Rows from expert 4 of block 5, named by matrix and row number. Rows with one number belong to one neuron. Each number is 128 + 32 x the weight over its row's rms, rounded and kept within 0 to 255. All counts start at 0. After the name is the row's rms in percent of the matrix's.
# up: expert up (model.blocks.5.mlp.up, 16x160x160), inputs 54-107
# down: expert down (model.blocks.5.mlp.down, 16x160x160, transposed), outputs 54-107
up.64 079 [139  86 149 133 156  90 129 136 186 152 118  97 135 111 106 136 122 173 121  84 130  82 142 115 111 140 137 120 127  98 111 110 134  98 172 101 142 150 104  69 161 125 116 107 192 144  66 140 103 175 149 116  74 151]
down.64 079 [143 108 126 150 122 180 127 167 155 173  89 119 106 136 147 117 182 146 152 155 138 113 125  79 160 107 114 143 149 134 136 159 127 141 124 161 109 133 103  99 157 159 128 111 137  28 104 122  81 168 102 150 116 120]
up.65 083 [158 115 154 163 171 118 156 120 140 177 103 161 132  89 156  94 115 145 165 125 115  60 153  65 134 109  99 150 154 159 125  86 121 127 154 123 131 136  95 119 158 147 177 123 196 113  93 122 114 185 100 127 149 149]
down.65 083 [184 167 131 134 158 151 118 135 127 159 148 152 129  72 157  60 131 167 129 137  52  78 137 112  23 118 116 140 172  86 117 121  77 152 167 148 151  66 113 105 117 118 127 160 150 130 214 104 162 150 129 107 114 113]
up.66 100 [154  91 158 132 126 127 126 114 156 152  90 119 169 117 137 101  94 204 174  92 127  84 118  78 120 147 111 115 109 136 142  82 129 116 136 133 174 158  71 132 171 115 190 109 199 138 104 136  97 183 137 112  95 172]
down.66 082 [153 134 115 131 163 125 162 150 115 119 110 165 126 160 146  61 105 152 115 110 156  69 129 101 170 141 136  99 151 144 132  91  78  97 144 103 122  78 116 144 153 145 145 161 118  78 120 149 119 183 119  86 144  97]
up.67 116 [114 100  38 113  80  99 102  96 109  79 167 152  93 125 131 161 145 107 106 125 142 124 106 147  92 151 127 120 145  71 144  98 147 107 186 162 101  68 125 140  86 157 208 107 110 159 127 138  91 156 101 120 127 148]
down.67 120 [182 178 175 127 166 201 148 134  86 123  75 143  91 143  93 186 204 153 139 158 173 132 130 163 168 101 129  71 116 133 104 118 179 118  90  94  82 183 189 135 119 116 110 117 165  75 157 163 134 118 145 213 138 116]
up.68 083 [120 103 123 124 144 170  96  93 160 139 116 120 119  79 180  93 136 170 185 131 105  87 148 122 139 128  91 109 130 116 136 121 126 117 154 134 129 138  45 152 167 139 142 134 182 173 119 149  73 162 117 111 120 160]
down.68 066 [115 107 145 103 134 152 132 142 122 154  91 105 132 123 135 146 131 224  93 110 163  64 173  66 121 113 110 104 140 192 185 163  79 133 146  99 127  86 153 194 102 106 150 115 133 124 165 189 131 145  97  97 128 100]
up.69 096 [152 133 107 122 141 134 116 126 183 124 125 103 172 115 138  80 141 156 161  98 110  55 113  83 108 137 108 115 170  99 138 134 115  94 152  99 173 148  73 148 194 119 203  72 158  81  84 121  95 169 129 128 134 185]
down.69 085 [133 157 172 102 201 125 142 145 131 152 111 124 116  95 152 141 122 133 143 147 145  65 185  89 113 160 100 115 133 172 162 104 113  74  95  97 143 111  84 105 157  94 154 117 204 111 166 142 143 156 142 131 143 129]
up.70 096 [140 124 162  93 123  89 101 136 126 137  99  99 162 102 115  51  93 171 156  79 157  44 123 105 125 119 108 101 148 112 157  95 104 129 152 153 168 139  61 108 122 111 192  78 173 128 124 121 105 174 152 117 104 135]
down.70 095 [126  91 123 116 135 176 167 158 122 169 104 115 121  81 113  76 178 170 174 126 171  45 118  81 186 127 103 126 158 166 159  93 103 114 120 160 148 129 130 155 139 131 149 115 189  77 136 130 107 131 127 105 133  95]
up.71 107 [187 117 117  79 149 143 143 127 115 154 103  75 151 157 122  84  83 142 178  88 112 120 148  83 125 116  95 138 125  79 153 121 145 133 173 149 176 151  74 121 173 157 161  86 171 127 130 174  77 154 157 114 108 125]
down.71 091 [ 96 160 111 134 139 190 111 161 133 136  96 140 104  87 139 116  76 194 119 103 158  88 164  94 171 110 136 121 136 153 172  94  80  69 165 169 126  76 110 179 141  74 137  99 203  68 181 116 127 137 122 110 179  97]
up.72 098 [113 127 123 155 151 111 132 115 138 135  76 100 135  98 149 126 111 154 153  79 102  56 135  82  98  99 122 131 145 141 170 140 111  74 149 142 118 168 119 149 115 131 143  78 225 192 135 151 122 185  93 132 121 180]
down.72 097 [112  70 179 144 117 114 159  83 158 172  58 111  74  90 125 166 142 108 146 138 181 106 123 130 167 135  73  97 146  98 113 106 156 102 133  93 149 184 105  77 192 139 135 124 142  86 150  99  94 113 164 147 175 139]
up.73 087 [150 113 136 101  90 172 146 145 129 148 126 121 150  55 103 146 124 135 157  97 156 107 129 137 115 119 121 145  98 134 158 136 126  93 146 179 184 168  80 155 194 136 147  51 160 129  97 149 102 197 135 134 123 148]
down.73 082 [111  98 112  90 157 132 159 105  94 102  82 161 115 127 143 165 137  79 135 142 137 117 120 175 131 102 103 168 138 155 129 133 169 137 120 143 161 171 121 169 112  92 172 112 164  98 113 239 146 144 128 183 154  53]
up.74 099 [191 143 120 102 176 116 160 104 111 168  97 136 134  82 125  89  27 174 159  75  99  67 128  79  91 160  97 103 176 153 156  96 117 100 116  95 158 107 106 155 124 130 195 117 189  76 112 120 105 179 129 115 114 201]
down.74 097 [133  93 239 147 161 172 131 120 135 205 117 120 126 123 161 113 151 187 186 146 152 126 148 124 190 143 145 114 147 181 145  72 136 157 120 110 188 143 126 132 175 143 140 157  97  73 101 150 180 179 118  85 131 104]
up.75 086 [137 131 123  98 131 134 107 114 136 142 100 131 121  93 148  71 128 153 148  93 124  99 131 103  90 111  81  91 210  92 192 116  92 123 112 175 125 119  62 110 159 138 161 111 193 107 117 139  69 175 116 118 133 119]
down.75 082 [143 104 193 158 126 165 145 124 143 182  87  91  81 122 133 117 111 151 126 105 137 112 119 102 178  93  84 124 129 152 146 120 102 111 126 139 164 112  67 194 136 120 177 114 163 115 135  83 154 207 155 122  97  86]
up.76 124 [127 113 176 150 180 145 115 153 140 144  65 133  86 107 194 108 125 132 186 125 147 127 179 173 196 130 121  96 149 151 107 172  99 156 116  59 122 192 137 100 186  89  80 152 145 115 114 135 149  84  89 132 135 167]
down.76 115 [135 101 169 164 109 158 148 140 171 187 125  92 174 131 156 123 134 105 129 150 225  74 118  97 116 122  82  87 124 169 165 137 167  84 136 133 134 162  62 185 181 159 110 140 175 123  79 155  97 124 158 136 109  75]
up.77 085 [111 129 127 124 164 154 133 148 154 189 151 119 148 126  93  28 110 221  88  97 110  61 145  81 116 105 132 132 121 116 134 131 129  71 124  67 165 150  96 149 142 101 136 122 136  81  58  91 130 125 141  73 118 141]
down.77 095 [161 155 145  90 130 154 128 127 172 132  98 191 150 154  98 152 139 167 156 212 179  95 146 108 186  98  99 132 151 129 154 105 165 122 142 111 158 137 179 131 160 107 158 129 161 129 137 132 120 111 117 119 176  96]
up.78 083 [170 137 133 132 149 118 111 115 132 144 111 142 144  93 153 100 133 169 184  79 128  72  73  78  91 134 115 132 201 126 134  93 135 131 111 175 172 126 121 145 150 117 173 117 202 125 142 139  57 163 112 144  85 167]
down.78 084 [159 104 136  88 108 101 100 103 180 176  76 122 102 136 143 119 184  96 148  73 124  82 128 134 162 102 151 113 141 177 187  89 132  75  87 119 148  93 121 167 192 116 102 141 130  82 124 117  55 133 153 131 148  80]
up.79 094 [220 117 148 106 120  93  82 129 105 131  91  97 192  96 148 110  95 152 151  82 118 100 148 106 119 147  90 111 161 116 113 134 133 133 119 135 187 123  39 137 146 139 178  96 171 125 155 166 121 187 153 101 120 156]
down.79 079 [ 17 131 162 131 140 100  82 132 155 131  91  98  85 108 114 104 156 178 140 212 118  61 147 147 168 134  80 144 128 106 155 128 159 102 123 126  89 174 139 156 162 105 141 122 209 118 147 101 144 141 111  94 166 138]
up.80 096 [121 169 119 156 124 121 158 139 123  85 152 182  98 125 115  95 127 195  84  91  88 150 128 118  76  99 157  85 163  85 141 103 137 103 129 169 121 126 136 126 132 106 138 150 117  68 142 103 113 193 143 109 134 134]
down.80 114 [126 203  66 127  78  87 135 123 142 111 167 153 131 140 129 126 121 115 111 145  80 145 107 123  89 137 135 133 119 123 121 146 125 124 110  82 125  78 111 146  89  97 117 129 100 195 135 107 119 154 111 145 118 160]
up.81 086 [122 118 121  55 113 173  96 102 156 199 109 117 124  88 140 107  66 148 136  97 118  93 142 128 141 113 123 144 130 108 142 137 102 113 131 197 165 132  86 119 151 103 119  77 162 152 103 135  58 166 122 123 118 132]
down.81 082 [ 96 167 100 115  76 141 155 129 154 109  99  56 104 106  91 102 148 150  96 111 154 121 146  91 142 123 139 164 122 172 153 116 115 120 150 164 154 114 124 227 110 166 170  59 180  60 157 162 125 117  85 146 102  89]
up.82 097 [174 138 173  98 109 184 107  92  71 141  95  79 118 115 142 131 110 120 159 115 201 112 126 177 175 123 125 133 131 178 145 155 181 179 105  97 226 171 105 143 122 135 124 124 174 130 175 167 129  90  84 104  80 126]
down.82 104 [165  91 113 185 124 113 114 108 132 153  92  94  76  70  77 121 129 111 141 104 145 180 139 107 154 147 118 155  98 136 126 145 191 103 178 122 194 157 132 166 173 156 164 171 152 158 138 156 135 112 115 177  31  99]
up.83 103 [150 143 138 166 123 106 126  99 129 178 141 141 105 111 123  75 120 186 123 140  85 109 127 121 111  75 106 170 117 152 183 123 125  66 116 144 144 172 109 160 129 133 131 115 145 175 144 138 150 155 122  46  80 112]
down.83 106 [187 201 166 143 129 175 131 160 169 146  97 147 127 110 156 116 187 164 129 140 157 113 131  88 148  71  59  88 133 151 115  88 127  86 127 105 126 132 132 129 161 146  87 110 114  58  76 107  74  99 153 122 156 133]
up.84 107 [135 147 140 139 126 166 115 121 122 122 119 118 138  95 121  77 116 162 139 105 108  92 124  81 113  94  82 103 157  79 162  74 144  69 161 120 142 138 107 134 159 126 189  94 154  96 125 126 100 196 148 120 110 189]
down.84 111 [125  98 161 125 147 168 125  99 166 200  85 147 103  87 142  97 164 154 141 108 144  82 135  65 131 124  65  82 150 148 119 107 120  94 125 123 180 147 161 120 173 128 153 138 159  87 165 127 111 156 154 104 155  77]
up.85 115 [153 131 121 108 121 151 127 152 141 129 207 153 147 102  88  80 139 181  87 110 167 119  67 145 107  67 109  86 200  81 135 109 131  83 137 167 101 144 118 124 168 113 128 117 138  99 165 114  64 193 145 167 190 159]
down.85 119 [126 182  92 142 128  55 174  91 141 153 184 152 219 128 158 110 132 107 141 129  59 150 131 100  77 164 151 159 123 121 105  94  89 117 161 135 124  98 112  89  80 128 126  86  77  74 110  92 157 120 171 134 145 120]
up.86 104 [168 130 128 145 135 117 155 142 168 158 100 117 157 117 139 110 131 161 110  99 154 109 123 110 114 137  80  92 205  91 135  94 136  90 160 153 137 146 109 138 163 150 174  64 164  75  77 133  79 198 138 116 158 127]
down.86 095 [113 104 175 116 131 158 107 197 158 134 138 189 107 107 146 167 129 107 146 163 126  81 156 101 124  97  62 132 169 148 145 129 187 103 142 131 124 160 116 128 146  65 137 147 205 106 194 215  89 153 154 172 122 118]
up.87 091 [124  99 118 167  82 156 103 151 165 113 134 111 177 119 173  84 141 155  92 128 138 199 116 144 129  94 104  90 150 106 125 123  93  77  85 128 144 162 120  98 196  69  89 126 109  92 130  89 110 120 101 160 166 110]
down.87 117 [108  37 149 191  95 153 122 117 232 154 152  97 181 126 136  97 170 152 172  82 161 134 117  57 139 122  65  92 106 144  94 133 110 128 141 116 150 168 115  92 151 176 113 123 138  85  66  74 150 123 121 105 137  96]
up.88 093 [132  98 165  97  69  85 157  78 120 136 141 119 114 157 130 181 149 124 146  79 133 163 131 116 194 175 153 171 128 137 120 126 154 204 117 158 166  95 131 132 105 186 211 145 103 116 159 111  59 148 149 179 168 135]
down.88 118 [113 148 203  72 158 217  72 119 112 158 119 126 109 164 146 146 165 163 189 146 197 128 146  86 185 134 123  92 107 134 165 106 129 132 108 124 147 168 125 148 144 168 146 134 164  71 134 126 148 114 154  90 136 140]
up.89 084 [155 116 139 119 162 132 119 121 142 161 113  78 153  96 149 138  86 169 117 124 135 123 125 106 106 102  84 107 146 125 149 155 133  99 159 139 179 143  48  88 180 154 183  79 162 115  95 119  70 176 137 145 158 165]
down.89 079 [ 97 110 130  91 149 105  94 109 100 136  84 109 140 128 135 112 128 160 106 124 165  61 186 130 173 150 118 170 149 124 177  82  86 115 100 125 136 135  80 207 187 110 137 138 192  77 147  83 105 128 113  92 145  78]
up.90 118 [159 147 133 154 179 174 163 140 180 154 108 181 125 134 179 122  97 200 159 137 135  91 114  76  86 150  80  76 143 132 128 139  94  72 149  98 142 167  86 135 200  73 113 133 145 119  97 148 132 171 174 136 139 146]
down.90 125 [131  95 177 100 127 166 135 143 108 135  92 142 133  82 156 142 154 164 116 117 155 127 144 149 146 124 121 120 171 143 210  70 121 141  86 156 122 128 121 124 169  84 172  89 141  52 119 132 103 137 135 161 160 137]
up.91 106 [ 92 148 166 112 199 160 175 123 124 141 103 137 141 151  91  82  59 124 126 106 114 102 158 135 158  90 121  87  83 152 207 156  83 108 103  98 127 119 111 150 146 152 152 127 135 158  97 195 136 146 113 150 107  87]
down.91 103 [127 166  59 149 113  84 123  96 104 109 116 143 110 145 128 136  89  87 127 178  90 117 132 177 149 134 125 136 135 108  71 144 128 140 160  83 154 111 165  44  99 116 103 152 111 172 172 107  95 100 136 118 165 142]
up.92 110 [153 139 104 129 155 126 102 130 196 192 114  98 169 127 146 114  99 155 122 112 124  92 135  89 144 133  81 154  94 141 128 118  98 151 127 140 157 116 130 170 185 132 134 133 148 124  99 189 165 134 175  49 108  96]
down.92 111 [118 144 102 146 162 190 101 119 121 106  76 164 143 103  96 161 181 127 151 132 127 147 122 119 141  48 103 139 126 198 175 120 167 123  79 111 115 171 128 141 136 122 120 138 116  98 151 121 117 143 152  82 189  72]
up.93 093 [149 112 129 145 134 105 126 154 125 129 101  86 139 106 167 144 119 149 195 134 122  71 112 134 123 113 118 140 152 120 100  86 152 133 133 121 143 157  53  92 115 148 165 119 192 164 113 186 106 207 132 106 143 121]
down.93 067 [123  72  86 173 105 156 114 132 183 161 155 132  93 132  71 116 157 145  87 152 123  72 148 145 113 122  57  99 149 123 137 147 152 130 209 117 107 157 179 159 108 129 131 107 200 133 165  79  92 112 100  66 142  92]
up.94 092 [148 116 154 146 110  97 124  91 158 149  40 110 153  83 148 157 130 152 144 107 125  98 180 109 116 142 114 142 161 127 109 129 144 154 164 136 135 148  80 121 170 160 182  76 148 134 126 161  74 129 132 101  76 153]
down.94 088 [ 74  88 122 135  32 127  75 117 151 120 147  81 125 155  67 184 169 147 104 104 126 143 122  81 119 122 121 185  86 143 105 117 152  99 135 133  80 123 145 167 165 167 198 149 141 129 163 134 137 146 156 101 137 120]
up.95 134 [131 139  83  66 122  98  96  59 144 100 106  96 166 140  92 179 121 121  88  91 118 140 146 144 111 154 138 106 137  43 132 138 173 114 192 170  98  81 137 126 135 178 160 115 119 143 123 150 113 145 157 139 125 124]
down.95 134 [165 137 206 128 126 166 113 141 113 144 164 153 140 116  96  99 196 188 164 144 119 199 122 132 139  81 109  74 142 161 173 112 168 111  67 115 133 183 132 163 124 125 117 166 106 125 130 128 172 133 124 106  95 123]
up.96 116 [121 140 136 188 156 135 171  90 116 149 137 178  64 148 117 108 130  97 121 150  65 101 136 129  76  57 113 106 120 103 169 156 142  51 117 216 134 130 160 124 115 137 165 148 125 185 127 139 165 113 130 122  46 116]
down.96 130 [177 176 101 113 108  94 129 136  65  77 138 140  81 104 121 147  64 117 137 160  84 145 115 145 103 139 200 146 127 105 110 175 133 150 128  79 120 111 123 115  72  79 142 145  79 215 174 144 133 147  74 157 102 166]
up.97 124 [114 158 170 155 174 178 140 114 132 150 133 134 102 155 175  52 125 163 170 136 117 115 165 106 131 107 121  98 120 166 164 163 101 100  77  85 134 190 132 139 162 119 122 135 133 137 138 138  90 137 119 136 118 137]
down.97 123 [167 104 168 134  99 181  60 136 129 129 116  80 147  63 141 155 194 118 141  75 176 151 102 162 153  82 120 137 151 158 141 109 122 150  67 116 146 200  93 139 171 140  92 116 126  90 143 140 110 107 124 148 123 135]
up.98 095 [143 100 123  90 123 127 114 124 157 185 131 119 156  85  92  80 124 186 147 102 143  87 114 156 110 107  62 168 114  44 139 131 172 173 126 166 199 121  69  87 172 155 203 128 170 163 107 206  74 196 156 127 115 137]
down.98 081 [111 162 109 114 145 190 138 122  96 146 146 124  99 127 123 115 148 110 102 159 129  92 138 134 112  94  93  72 142 106 137 137 140 119 126 164 143 167 147 191 164 104  81  84 132  61 116  89 113 200 168 142 192 167]
up.99 123 [ 98 141 132 146 179 139 149 133 141 132 145 145 112 139 106  76  85 119 122 127  84  89 156 144 133  25 163  82 144 166 187 152 126  61  82 181 130 114 123 162 141 140 137 146 136 159 117 168 148 153  84 135 102 126]
down.99 130 [128 137  56 118 142  70 126 117  70  74 136 136  89 112 113 148  59 112 128 151  96 149 121 170 112 134 187 139 114  97 110 160 112 141 126 111 158 117 159 105  63 129 144 124  98 236 137 147 176 179 118 156 100 134]
up.100 082 [147 112 132  92 149 172  86 150 142 154 120  85 177  81 143 109 110 199 112 139 171  91 102 120  88 107 107 132 166 118 142  92 144  79 139 118 188 158 116 125 193 117 174  83 181 147 153 140  53 149 145 133 162 137]
down.100 080 [117 100 203 101 104 137 141 131  94 133  94 131  78 114 163  97 154 124 129 192 136 118 106 132 108  84 125 174 127 156 209  62 155  93 104 145 153 157  89 153 137  98 133  89 186  78 137 148  95 187 147 113 159  77]
up.101 107 [108 154 107 114 161 138 169 116 118 158 128 139  97 138 101  81 111 101 127 130  95 111 173 130  93  66 129  84  94 195 193 160 159  91 130 178 127 159 147 179 114 147 178 147 157 162 113 157 137 163  78  98  87 136]
down.101 123 [152 174  92 134 112  57 103 133  70  79 191 160 108 123 166 143  82 128 125 170  78 152 151 171 104 146 153 178 128 107 132 149 130 145 181 110 162 116 154  87  77 133 132 124  99 229 191 147 134 121  91 161  56 145]
up.102 096 [142 136 164 130  53 104 176  74 127 106 116  70  93 158 150 183 107 127 170 149 127 139 131 125 126 172 117 225 121 139  64 146 191 112 128 100 130 111 145 107  76 148 118 114 130 155 118 153  87 122 116 135  73 148]
down.102 102 [108 125 137  49 137 162 142 144 120 126  94 164  85 103  64 155 146 123  84 160 135 143 128 117 163  64 126 110 143 191 179 127 170  94 159 120 144 166 124 116 133 117 194 121 148 165 168 188  99 173 124 131 125 104]
up.103 135 [113 145  93  71  84  84 121  94 132  70 134 120 128 123  96 199 154 136 117  62 178 133 119 120 128 141 123 149 145  33 120 134 161 104 152 129  91 104 160  93 127 167 184  96 122 119 136 134 114 153 116 137 116 135]
down.103 141 [153 174 230 136 140 213 122 143 121 162 141 154 108 152 116 112 197 146 165 136 127 158 155  99 192 113  96  87  83 176 154  96 134 143 105 124 136 174 150 169 122 105 113 123 102 103 107 107 170 129 132 131 114  82]
up.104 085 [140 143  89 108 116 144 132 107 140 160 103  88 129  83 123 111  99 156 140 120 126  65 122 128 141  94 103 104 126 135 148 125 112  93 122 174 170 170  26 151 162 112 193  65 166 107 165 126  66 182 128 151 155 149]
down.104 075 [139 180 132 122 113  61  81 106 133 117  64  79 127 135 117 109 157 134  77 124 138 102 140 145 148  94 124 172 154 130 196 119 116 139  99 132 117 115 127 191 134  82 148  88 183 109 164 110 124 158 130 128 146 125]
up.105 090 [101 134 137  73 112 118 134 129  99  82 107  87 118  95 188 162 127 153 135 114 183 111 159 112 102 158 159 125 167 108 100 109 155 191 151  86 135 179 142  48 121  94 139 123 149 100 115  81 128 148 118 166 133 148]
down.105 099 [ 88 217 153 136 185 145 150 141 142 141 160 149 115 137 132 114 155 130 121 128 113  79  93 131 162  98 129 158 124 163 111 151  78 110 107 151 109  85 146 145 163 120 127  84 120  55 186 107  93 137 175 169 165 101]
up.106 095 [138 121 155 116 144 132 139 165 120 130 104 103 166  85 170  76 113 182 139 105 120 123 113  88  76 129 121 106 151  75 161 108 115 137 132 110 180 153  42 149 126 160 194 140 189 132 104 160 115 160 140 116 118 147]
down.106 085 [109 161 132 138 135 161  94 137 134 153 133 112 135  66 133 105  94 163  99 111 136 101 113  73 114 126  67 115 150 188 152  92 121  50 147 106 173 124  99 146 173 123 143 133 125  42 139 110 147 155 108 117 108  56]
up.107 089 [153 134 142 128 151 119 134 111 138 115 126 108 123 123 127 100  78 182 197  96  84 102  72  93 150 121 113  88 121  90 121  69 105 115 152 139 150 113  88 164 167 119 181  95 193 128 117 159  53 166 150  91 121 144]
down.107 095 [128  69 123 121  84 140 127 101 193 148 119 102 130 124  76 123 177 161 156 112 150  76  74 142 170 124 121 102 125 183 200  85 104 137 121 172 154 154 140 194 149 125 143 139 186 117 189 116 102 136 109 150 117 117]
up.108 087 [145 130 177 120 141  98 194  94 102 126 121 134 112  62 110 118  74 167 158  98 104  91 155 139 159 131 117  96 155 132 172 110 120  88 126 101 123 113  71  90 171  89 183 104 129 153  73 146 135 166 158 131 114 143]
down.108 098 [155 215 179 107 180 105 131 121 163 136 148 145 121 114 209 129  80  91 169 161  93 115 131 109  52 147 121 133 129 109  73 105 154 181 126 193 168 113  95 119 138 138  90 157  78 126 119 156 166 130 148 134  96 126]
up.109 113 [ 88 132 145 168 146 141 180  91  95 111 153 178  82 158  87  70  71 112 115 143  80 144 185 151 129 102 130  84 140 152 206 144 114  97  85 146 122 125 126 139 107 122 132 132 119 169 107 151 149 124 131 112  97 105]
down.109 132 [131 192  63 149  97  84 138 121  79  94 163 161  97 137 108 131  69 100  95 190  82 134 128 182 115 158 145 157 101  84 104 162 119 132 151  92 141  97 194 108  76 117 151 168 115 235 176 152 149 154  87 138 128 111]
up.110 113 [ 84 162 109  75 112  96 131  90 164 112  68 109 121 131 102 198 120 160 104  79 181 134 169 115 174 128 120 141 105 108 148 141 113  75 180 149  80 109 147 123  94 165 170 101 166 137 144 158 149 132 116 120 153 106]
down.110 122 [123 131 210 130 146 146 153 110 132 148  96 155  67 101  88 115 155 105 188 158 141 146 151  95 151  83  90 103 104 125 156 148 202 111 121 132 146 157 132 130 132 114 142 154 153 136 157 128 115  93 130 139 153 140]
up.111 080 [159 114 125  85 135 117  94 126 157 163 105 125 114  81 147 125 130 188 152  86 122  52 102  97  92 125  83 159 121 101 100 132 166 110 116 117 149 104  99 110 138 123 116 126 193 136 112 175 117 173 152  54 139 137]
down.111 072 [137  97 115  75 186 154 117 129 137 159 129 115  65 127  70  96 151 139 124  99 108 129 143 147 167  38 126 123 139 131 168 127 140 105 108 141 180 149 145 112 127 126 154  89 152  73 137 133 103 161 162 151 145 114]
up.112 124 [157 138 170 133 107 127 111  94 118 133  69 109 135 117 136 199 151 101 135 102 222 138 200 170 177 159 124 167 150 170  57 124 179 179 135  55 128 149 159  66 155 135 107 153 119 142 118 169 118  82 152 129 118 167]
down.112 122 [111  75 192 144 186 150 173  68 125  89 107 106 120 104 107 132 163  79 175 160 175  61 143 137 162  92 186  95 139 177 136 150 125 113 153 100 152 155 128 144 150 152 169 157 144 160  85 123 140 101 158 236  77 141]
up.113 092 [134 106  97 103 154 117 123 101 107 130 104  86 168 109 186  99 120 152 142  73  99  87 116 101  93 142 101 102 179  83 145  70 120 161 126 118 170 138  78 145 142 129 152 110 171  92 113  94 116 157 142 107 155 140]
down.113 078 [111 118 162 149 133 160 103 109 140 131 106 134  99  99  83  71 105 131 116 122 122  74 134  95 165 133  81 116 120 147 123 105 115 108 152 104 150 155 138 175 121 135 151  93 202 141 174 146  88 179 135 131 167 114]
up.114 105 [151 107 131  82 109 116  78 145  95 125  89  92 135  63 131  98  64 135 180  73  94 111 122 119 135 132 124 161 113 103 166 125 140 126 117 158 205 140  86 145 117 104 197 109 140 133  89 147  89 155 159  81  96 133]
down.114 094 [122 208 141 126 144 110 120 131  58 123 109 131  96 113 167 125 157 142 111 130 133  87 109 176 192  70 152 171 149 138 160 111 125 101  64  81 145 114 160 152 127  63 113 111 148  76 128 172 176 151 131 192 165  95]
up.115 090 [156 162 121 120 150 163 108 171 119 137 131 123 148 103 147  90 111 214 146 114 116 108 107 111 125 103 116 106 180  73 194  89 139 123 112 196 157 115 102 157 155 141 176  53 166 112 119 121  23 163 137 117 120 141]
down.115 086 [105 132 165  87 126 184 143 156 126 182 102 142 121 118 112  97 115 152 128 183 157 119 145 139 138  92  70 142 130 127 162 109 108  46 145 136 112 138 111 157 128 123 152 117 189 115 122 163 120 180 140  84 153 126]
up.116 097 [115 158  87 121 116 153 140 102 139 179 111 107 134  90 162  79 130 209 151  97 124  98 143 134 121 101 128 120 154  96 144 109 105 132 124 131 124 127  80 124 152  95 139 106 169 148 113 146  98 172  94  83  77 130]
down.116 094 [132  83 158 143  92 137 126 117 146 197  77 121  62  98 132 142 139 190  94 114 106 119 124 144 102  95  84 138 153 138 146 100 114 136 145 117 151 195 136 137 174 127 133 109 173 107 128 128  93 128 137 145 165 101]
up.117 125 [178 173 161 126 165 130 171 172 129  90 167 150 142 115 120  65 103 147 128 133 117 110 163  99  92 138  94  52 183 120 180 145  96 116 125 143 144 142 124 129 150  93 183 141 110  69 105  99 139 183 135 151 132 164]
down.117 129 [ 97  54 100 121  78 118  99  44 115  90 132  65 134 163  88 185 156 125 164 104 166 205  61 182 104 115 199 156 110 128 136 156 131 141 119 126 138 149 133 183 115 173 106  90  78 171 100 102 127 122 116  99  98 154]
up.118 098 [129 132 141  77 108 125  59  96 115 117  61  80 120 127 143 180 137 113  99  58 170  99 148 139 119 155 141 113 181 100 133 119 140 193 153 115 137 159 105 113 124 157 156  84 173 122 139 151  67 158 147 117  86 128]
down.118 099 [ 79 111  84 128  71 137 126  95 152 111 128 148 107 127 108 175 115 150 122 127 161 175 128  99 157 149 121 125 112 127 144  85 160  86 137 126 104 133 169 198 107 156 191  63 195 129 169 129 144  78 126 156 141  60]
up.119 109 [144 134 120  94 169 101 125 121 117 149 124 111 161  82 141 112  76 165 175  98  92  66 141  62  97 124  84  81 175  92 141  67 146  98 189 147 168 122  93 153 152 125 154 120 168 117  54 159 118 164 155 101 137 142]
down.119 098 [ 64 136 145 154 140 187 146 102 140 158 141 110 164  69 155  95 154 193 139 101 153  71 130  93 159 109 128  81 147 146 150 122  95  78 148 116 182 111 131 141 158 146 167  89 153  64 150 122 116 154 105  97 139  71]
up.120 148 [123 165  77  53 123 114 116  91 151  91 102 154 146 139  92 185 131 105  72 115 193 127 143 123 107 150 118 159 127  89 166 136 133 134 174 147 126 118 124 124 118 187 179 116 123 112 137 162 142 133 139 151 131 101]
down.120 163 [129 133 216 116 148 173  88 156 107 120 114 147 100 139 103 108 198 113 184 181 153 162 154 153 174  90 126  58 135 141 139 135 168 120  55 130 130 185 119 136 139  81  98 138 136 101 122 142 143 100 114 151 141 140]
up.121 144 [ 83 140  76  93 119  81 120  83 149 105 117 143 124 137  80 202 149 135  95  87 157 157 140 126 104 143 116 153  91  62 150 153 129 133 138 147  80  97 134 117 122 182 194  99 127 185 127 163 149 168 145 128 127  99]
down.121 157 [161 103 214 125 133 178 113 128 117 128 129 102 115 119 103 130 195 108 151 165 156 157 173 178 203 109 135  89 117 155 154 151 175 116  55 127 116 187 127 157 129  83  86 170 156  96 125 140 136 135 118 152 131 140]
up.122 106 [149 112  96 107 136 141 137 146 155 130 112 105 154  88 138 118  96 175 158 105 111  77 105  92  92 157  96  97 161  79 152  71 117  83 162 133 163 125  66 133 167 134 183 115 171  97 134 107  84 197 160 128 116 191]
down.122 090 [127 116 168 126 170 182 134 136 124 179 117 153  68  92 161 168 129 133 147 137 149  66 137  90 152 132  77  93 131 158 158  97 132 102 141  90 151 114 108 155 149  92 196 172 182 122 146 129 111 144 143  77  92 133]
up.123 089 [111 132 120 111 118 152  66 137 149 138 117  83 194  99 121 128 134 180 137 115 135  93 105 114 123 106 112 109 148 165 149 164 132 143 141 142 160 183  99 107 104 124 153  38 189 114 103 162  74 192 122 125 176 154]
down.123 081 [108 138 158  98 104 160 101 131  95 156 113 106 120 124 104 116 111 183  98 133 167 101 111 143 138 107 124 156 134 144 188 122 178  95 142 111 113 122 147 195 101 108 169 101 163 110 185 145  86 137 141 106 169  56]
up.124 093 [144 155  85 134 126 118 130  82 129 137  78 102 143  91 111  98 100 168 186  97  93  70 156 114 116  74 106 117 156 102 137  63 127  99 150 156 165 127  87 132 120  96 155 102 158 145 102 122 136 188 136  82 126 180]
down.124 087 [ 77 108 197  90 161 131 139 109 110 157 169 108 150 115  93 117 161 151 164 121 148  78 160 130 163  84 119 105 139 165 159 126 161 112 152 161 144 165  91 150 141 172 127 111 125  86 106 125 103 156 110 137 122  67]
up.125 086 [132  90 145 111  79 105  83 134 130 161 121  85  95  79 162 165 115 133 152  85 129  75 155  87 130 139  96  99 119 123 105 103 144 163 143 117 156 110  92 130 165  74 186 144 188  83  95  84 119 162 133  98  90 137]
down.125 078 [129  82  67 153 100 139  93  99 167 135 105 133 124 148 152 121 142  97 145 140 154  90 122  85 127 178 115 129 137 146 135 105 129 131 168 174  85  91 154 130 194  66 115 122 150 114 156 130  86 151 109  95 122  81]